Weights of a small model that answers yes/no questions on an image's attributes.
Model: 7.1M parameters, 48-pixel images, encoder norm batchnorm, encoder activation leaky_relu, encoder depths [2, 3, 3], encoder widths [128, 256, 512], fusion encoder layers 7, fusion encoder norm rmsnorm, fusion encoder activation silu.
Data: 195000 training examples, 7.1 epochs.
Rows from block 5 of the image encoder of a small model that answers yes/no questions on an image's attributes, named by matrix and row number. Rows with one number belong to one channel. Each number is 128 + 24 x the weight over its row's rms, rounded and kept within 0 to 255. All counts start at 0. Numbers have three digits each. After the name is the row's rms in percent of the matrix's.
Before each channel's rows are labels from the 100 images, of 14976, where the channel reaches its highest value: "top examples" is what is common among them. Only what is clearly more common there than usual is listed. The data: rendered made-up planets. In brackets: how many of the 100.
# convs1: 3x3 conv, stride 2 (encoder.blocks.5.convs.1.weight, 128x128x3x3, each kernel summed), inputs 0-127
# convs2: expand pointwise conv (encoder.blocks.5.convs.2.weight, 512x128x1x1, transposed), outputs 0-127

top examples: cracked ice world (38)
convs1.85 098:110119142127129154088133157089082081116157167129128121107121084097094153110104089153151146138109100115139143094095118149142093124134149109156144126119135093063119075087121134117132110115100150142126102138088140120118095131100112123148139147127134097100099078090084122093115112136133155156153135136122134124089123088113100110087104101099103165136130137115125144111138121110115088116112
convs2.85 098:110158148139127104119123102108110133107143123133120108125141113150126136118124124119155161109163147138149149099155055144127144120114107087145064144142107122164147170122169096152104115112133100134129134163144113105146121072099158092126151159096154160097178134128109133108110131109108081107104122112107128162142079130094139139113128111103102096135084121148114110146103126114119122132131

top examples: full (70); polar caps (61); cracked ice world (47)
convs1.108 105:113128149146135090142114136148115153133108146149138168147106140131133133113096160149123127123121152089142126151124119126099120076109133150112114117101137086154106145112111117116139076087089140109150119120074148079126089140125153131125125132124121141123085162100147150149118155138141143150129064074134151085151138100104129144134136130094137127085070072108158130159128113131152159082124
convs2.108 124:131117133112094101131122129102103123119112086105132138089121113101120130142130132098139111094125110123086140146129119131171110166143106151136111114150159128122136095133109138126115136082151091129106091073128109140110077083138102105128114113148139078105117123079160158120073107153151145134097089097103123157119121144157123143129120088110134136133097150096141131105084129136162111170162

top examples: cracked ice world (34)
convs1.56 069:134113108118105140112151107133101083172160117130119109120131062078148117086111098138094099122115160130117133094104113128114173145148149116130117098148128106161072092094124145074151116118128124111119090124131130133113111153067137076094132085111113103128122092100093111122117151125153091138139126148149080115118120140149107113096133099131118141157150122102150136141093101105135121127106
convs2.56 094:075119140106162068094105181141122130179185133117118117103144139154173122117148154123194128157107165111126092108128092109174103112096153094145099134127114106138150149108124174165117121100139067103142123110095128119125140108130171126155113127108118116135113120123137139122109109135126097134144137139138135152122072099097139151114122148109091117166089135164127116108135180121153172124150

top examples: full (63); cracked ice world (59); desert world (40)
convs1.20 116:140125163160122124159129138120127159145125165160150142159104149096128099124114147164165089125129119116143074161137098152141104134127130151130135163144142107147153155143139150110142109125104156086163130152110157110136120149135132063058139153153098147137094154137130162157140114153146077136149131104157060100159156123126144155107125152123098104108120114119161146130157136149156119110137
convs2.20 103:138101102108118130140121118104068159121148111129108134124120098118127141106097126149140139119144142080124119163113163136113133176083095163116103084118145102094158121194149138101094103153102141140132147097178131188143122113122113097165123118122123113123119080124113177140112132150153112133105127111094125113129144125165098122174109093138130151121142156112135118140129112173119126158156

top examples: full (71); desert world (65)
convs1.72 162:113138133138119056153077109134125153105068136141118155140115140126148096137116158146146123126142145101145122148139116136128126094080081114075108121094090127146118152135104099111106107111109145139151122106136146086117118149127130128132093141128129143131119164140122134137121143137100128131110068065143128085140119114105140152118146123138129142053062075135145126134139110136158129096119
convs2.72 107:179115113107132113111126135088112121127117075127092166114113104099141137106146124118135109103133113111094133126138133137154099139113111139108133108164147146121152106143122146114130102094132108105094098105166113145112075120179114131147121127151139068103126138063157148111083100123174131146091108120107147132145122101139131160137099090126131146110091144106169124142115132140136118162140

top examples: cloud-covered world (95)
convs1.77 098:155148104108129145121144157091173078136144156105101095092145060119150133147141101133160116155108143133160122105093139181176126150126125127126116177132124133107138089132143128128115144162149135132112153132140147145127152171137143116097147155112124098136157090158096092134124127159093088118124170157155098140125180152139116113124140119163122170157149160144125158118141158121129116152112
convs2.77 092:098044146161119142123209130115131127171127100120152143147148137134119144124132095109092126133095136128137101088123168148144095140115122117173153140114137120084157113143139116122119128133150127076131114112168136120101111147109126149113095102147141108155128123122150099126123153104134114143173121157141155072117115080139141131145113112170088120075151102116138113065118146117121113129134

top examples: full (61); cracked ice world (57); desert world (43)
convs1.11 132:123139163178129080108090132129149155112080142149137163128105137126082107134129129183133127151130111130140119153157098123113103107096093127090112129117111127104144127144124117115111106117104147101104090121134142100124130079138130097117103134162097129142120139139136160141139121166105138146121084078132123089154120133101143124133081148086143095065075089136160071128131120139123133099129
convs2.11 091:165133145088113117100114141140048092123118110137121160126111127127135144096155139127149117089137085099133113165109128132125104189088129139110124070125103114117160119121153153091111102123132086113104136104167126140127083095148085096196125140129121102098148057093161130103100122123142118144111128108101084123139117115160151130149112091128150139076118147142148100088136158136121104162147

top examples: polar caps (87); desert world (52)
convs1.3 134:122165109106099141114122169125137114114143106163138137108116103163108159162121118160160178184133095120154149154111138186162115138129139141153152108136162108115182095133153131140122112130114149146123128146107125124139114125109099160174143171160162077112096112104102106109125099147143182123165131121145179131122136134117081126121123159136129162126129135124149141102186116155125111123122
convs2.3 100:118139139106063091090132118102114115125123074145146125101122146119128132091116111117124173100141125082123181096127103177109121148089081105138051117123100102137187157155136111125060117148162131106105117169172145138156130126118110113166129153107142138147116104118095126130138140127150115165107127102094112133117120081122134099109118118116106090142125131097099142124107139089104087131110

top examples: cracked ice world (100); gibbous (64)
convs1.62 115:100129186190189156117159135134137134111151163138158123139153104105123159105114142155150146114140159106161134118159142125099117128151162103171156148124157127112106120121160116135140119115144188121128116149116184131156114128115123129140172146139096155153125134132132173135148175171157147190141134135133138154145133136129147151135125124088169148145139136136150124180105135129159151144122
convs2.62 098:121133152101109111076142113076097109140133125117182121119121141123113132094120119106124113096110119082145137187134122146121106161113075131177082125122114109128155094103134099150114087098156101119126115114131122129130110106096115069146120113119141113114171102123136155140112120121135129151115127134077150147106113094148166100111150113103141101148127128112130163075107126158112140128173

top examples: cloud-covered world (100)
convs1.123 130:137150133105147140132144145137120087139155123123122141089141061118160124148122125117171112147116173110183134104101123188191127120131149153139118144127127112117116111122114139134130111138116138143142143133116164115108105206115161126120147149100137121136133111130108104135115166141133113151135130144152128120114176118121113135099174102143133207149133125137151201161137121110153122125088
convs2.123 096:116127128126125101098188099085145132129129111127143107094113107113123097129136106119098124119115122112110130091132097156124110133114091124170111137147167106119156120098095082158129122119139111141103091113169111090128116133131139090147107111128148119126163113103160124127100125140133120150116113143093201143137098103125125111122126112119108141132113097093150135112088103136121131139134

top examples: cracked ice world (100); full (57)
convs1.5 137:127120171196162117093113133113171134118114155086124102110145120109114118121147108143123102117126143134133123110166110087112117144120109102115108151126104132092109127133145117124118136126132135102073106128159144127144135084131131075093137112145071156159151124135128159120152144164096088161116134120119064133154132149114171095158093115097158083122130125138123085142073139106109136124123
convs2.5 092:147113165129151126091112112153126075104159126112111138134112116123129134132137166132089095170098114119122097163121120122085165166105143125115156124137087127153158096101164120122146125140102133123126112130156137148147126122120135104142148121137146138100181112137144118166095117133126104114098107136119089123163121112145125132130145126131142142062133133117164102097128145157086165138177

top examples: full (64); desert world (49); cracked ice world (49)
convs1.46 100:104112175173160143148124101098128136103120164145142098152167128091125083129115124156149091133142119116129079133144109131129076131137135120158124142131134144099138145160147111142113137119156159097139140123122160125158138135126101059056115133139083142165131125129123144138152110149116057145124144118144033157145126141126148139131107135141096102113137140123139126137136119120143114146129
convs2.46 106:121114111108050125132132108162064134154096103123125102114124156128148103130100105135094132113164118087132139190093139131114140146067119169122132138108134078089153139170130136099115076154145139155138151121158126182127121151108113123147116163116096120135136052129132196120135132149122103135156163130082152112146132105151101113197144124112098133119125155072139108162165121161114097125156

top examples: cracked ice world (64)
convs1.114 052:111151142101139153118135127136152134097121136131150103138147157121102102128149109127146115140111093154105098130131115115112097159138123133175169169121136147092176137131143138164137148140170097088125151140158106151141165115129103108072135143132107100128111106125146142158157105113144087106110174146082089159109109118146096125129093145142106070135134186138096132132175147128098118152163
convs2.114 104:065128163126124148151141119127161126117119124126178100124144149123122128104125164197101153114099119128102124156134161141096083125160144150182112136102150131172131096142151084160139124099131134129151142111113125137111100136069095124112132121141151086127134110132138112132126128123081127104107121116150135151131088132083165069117153139154146092121160108115124136131114099101121141100122

top examples: cloud-covered world (85); gibbous (55)
convs1.39 119:126116148141178160144144171122108129125176152143145144145170096088132150131101140129179149124141147089164121110141131158148107137154172104171148164125145108113146130150163131135130102129138166139155145145108172126160110174124123134129160188120107136141121121112120134114160149115137138196144156141139127157107158120116123164116155135118123186164148141109129166161126132131165112140110
convs2.39 107:123120111064127115107136097059118124132154111177141101109114108114116106121101119103127144124119142087102142133094108158113132123098061142159094142110142094116136112147152104118125092135124125152127113141147107147169111117135150074168134103111138111110148089139161163137137153152150147182140157135058180147108148092121089130141126129144107126143119144108145156147144128160137139128160

top examples: full (66); cracked ice world (64)
convs1.53 108:115102146139108133161137139145085140156154148143152148157117137102129117094075148132130086104126139081134089139130113147138127115147161148143128128132159099157101152102136143106159090109098148089178125137078144116147090153117143094061147129128105145119099150093129146136113126123164073133143102120162071124149153114103136154114157123110094122137126102108157156140129113129164145100131
convs2.53 120:140090118091119104107112136098109155119116129131127119106118109121134125169116130100136118132135126097100130138098127137123146160124095144113107101154161124087142144149106127111100147120123120134104089110128088151143117090126135093128111126115121099098133100080140183167080112184154133118106111086099136138094146132156085143120094106106113153155111147101125120127117111175128146149167

top examples: full (74); desert world (63); polar caps (63)
convs1.111 145:110147142153128062144085119143125160109064135151120163147109138129135114141122158156139143131141137107141119152147123137127121097084084119085110128094096132142126148142111102116101099111108149134143119115135147084120114139129128119144105151139121141135113164147130143144133141136101154127113063068145152080153124120102141154119139136113136149053061072146145117134132123140156122103130
convs2.111 111:163123120122123117115105128094094137129134087136116148105105103089155140097128127110127140101137114116090153129130130132155109152105099148131132117144149129126137124146137134098114097103127114102091104098148097141119082101159106124153133115129137073115120125082155156115070113139196139154107110103096126126138118113165124158140109083122112174109078150106143155126107127131132120191135

top examples: cloud-covered world (60)
convs1.45 098:165137118133151123092119130109140093157135136095076098083148071094160118124156117119147123113091146152154129072091147120128159152100120124095104134132072158143111085108098126136106164151151150119128123102138139156081155136111144113118105112089093119131179108142076087137094136111104123142090147159142113126150145135151124111118135097134120152139151143152136133118126120118143100163108
convs2.45 095:133083146142136094106102165148093118198112121116128144138129141168201137138139097069144103132094162131113102134113124113185145104109122064145162155145090119112112153126127159123126121108133085088098135120137136105130140155127147135100088125116092126143131112130113119099137151094126115140148161146131113114112123109107110146129180162120118113114123109133127120078140200161147137114123

top examples: cloud-covered world (97)
convs1.22 089:120145143128125140120129134121139074117134142101126109094152077104151152147137083087150152172138152121158130082132124170192085132147104131143118174131154127055105107126161130119133129148136113171098134146143144134180147163130138121124149154133142116154122075136092108128138132138121112112151138131143100155106170141132142104122148105167111183140141141132119170129103152114103122119135
convs2.22 093:073125142151133118115147111135171120115150125120105139094105157081095132113153169158083129154125127170117098124160125127070144143145145118166168169124126139133167148121117109171122110147125139108167118147142124142139120154101164144108146154134163128129144141110144098145111075114090102088139112121164145140142092121116132105122097094105074111119113101122149104168114105123073154114142

top examples: polar caps (92); gibbous (51)
convs1.54 092:103149131168190102119126118162133128114123107108152133124161113147154120138106136111146159109142166076147095099129130116105138111142149129143156109100115125131134122151133084139139100116148144141127137093131168101127100152140130154142111133101132175167126128102169147121127179115140156163099103103116143124140151124126155137152146149109183164097089095123103129193110098134141188144096
convs2.54 112:144144151083130072153159096136116111115137123181143123106118123157146104113113125096126151106109123131115156091121061130143143111092121094144117127139112138097111111088126113142165117107123113116137103127117107098157120115117137116130112123136168114108159113127137106099108118077134203148119146128123160131160128121118131141117145121115158116121117110134150157117117117113116125125161

top examples: cracked ice world (85); gibbous (66)
convs1.9 068:107152139133173121120156093139138108123107103132126081130142124159170090137113134109177142127148172094179063135108124128103144125134134126133114101132121124147100122151137109090116073122166141154128099100128163122152090155123113161136110129120133141137079131134140130143104183144141152180076099122123149091140127143149133130125138129106176175099121107125139117180136114127141145153140
convs2.9 112:109156163089101068146163093113116085093128116157138129100091136132095129101143158124101156090096103136106139101135092143101116129138107096171111145121172145133107093090123102156140104115179132113150113125128094100147108109091107107126114118144181104089150107101147107088100113095113190131107126109120156133156143119088148100115133122134141124098115127119150159126105104117090103128160

top examples: cloud-covered world (87); full (58)
convs1.120 102:118130133118126097166110117153090133136122117137124170139114116110163111149110156121163116106142163100151107116115122161159131102105122130110128130106104116146119153135095127112133091113121155158175136101124161094100115201128159101115113148091145146127118147147126115138135160104128100152138091100155107087134150114115128164103182123135105186103091088132148178170122115130183132118118
convs2.120 101:138115105123115080129137133080134136094146116153111097088111121105150097113124118109122138095143148094093151109113114133126116120116088127122133123125161122106137142157146109126120094132105113134100105131157120160132126132135138088155115107108105084110160117092147173129093117135160133150148128115095177137140132103148102118175094097107110157149095150124152155179128093140141153136133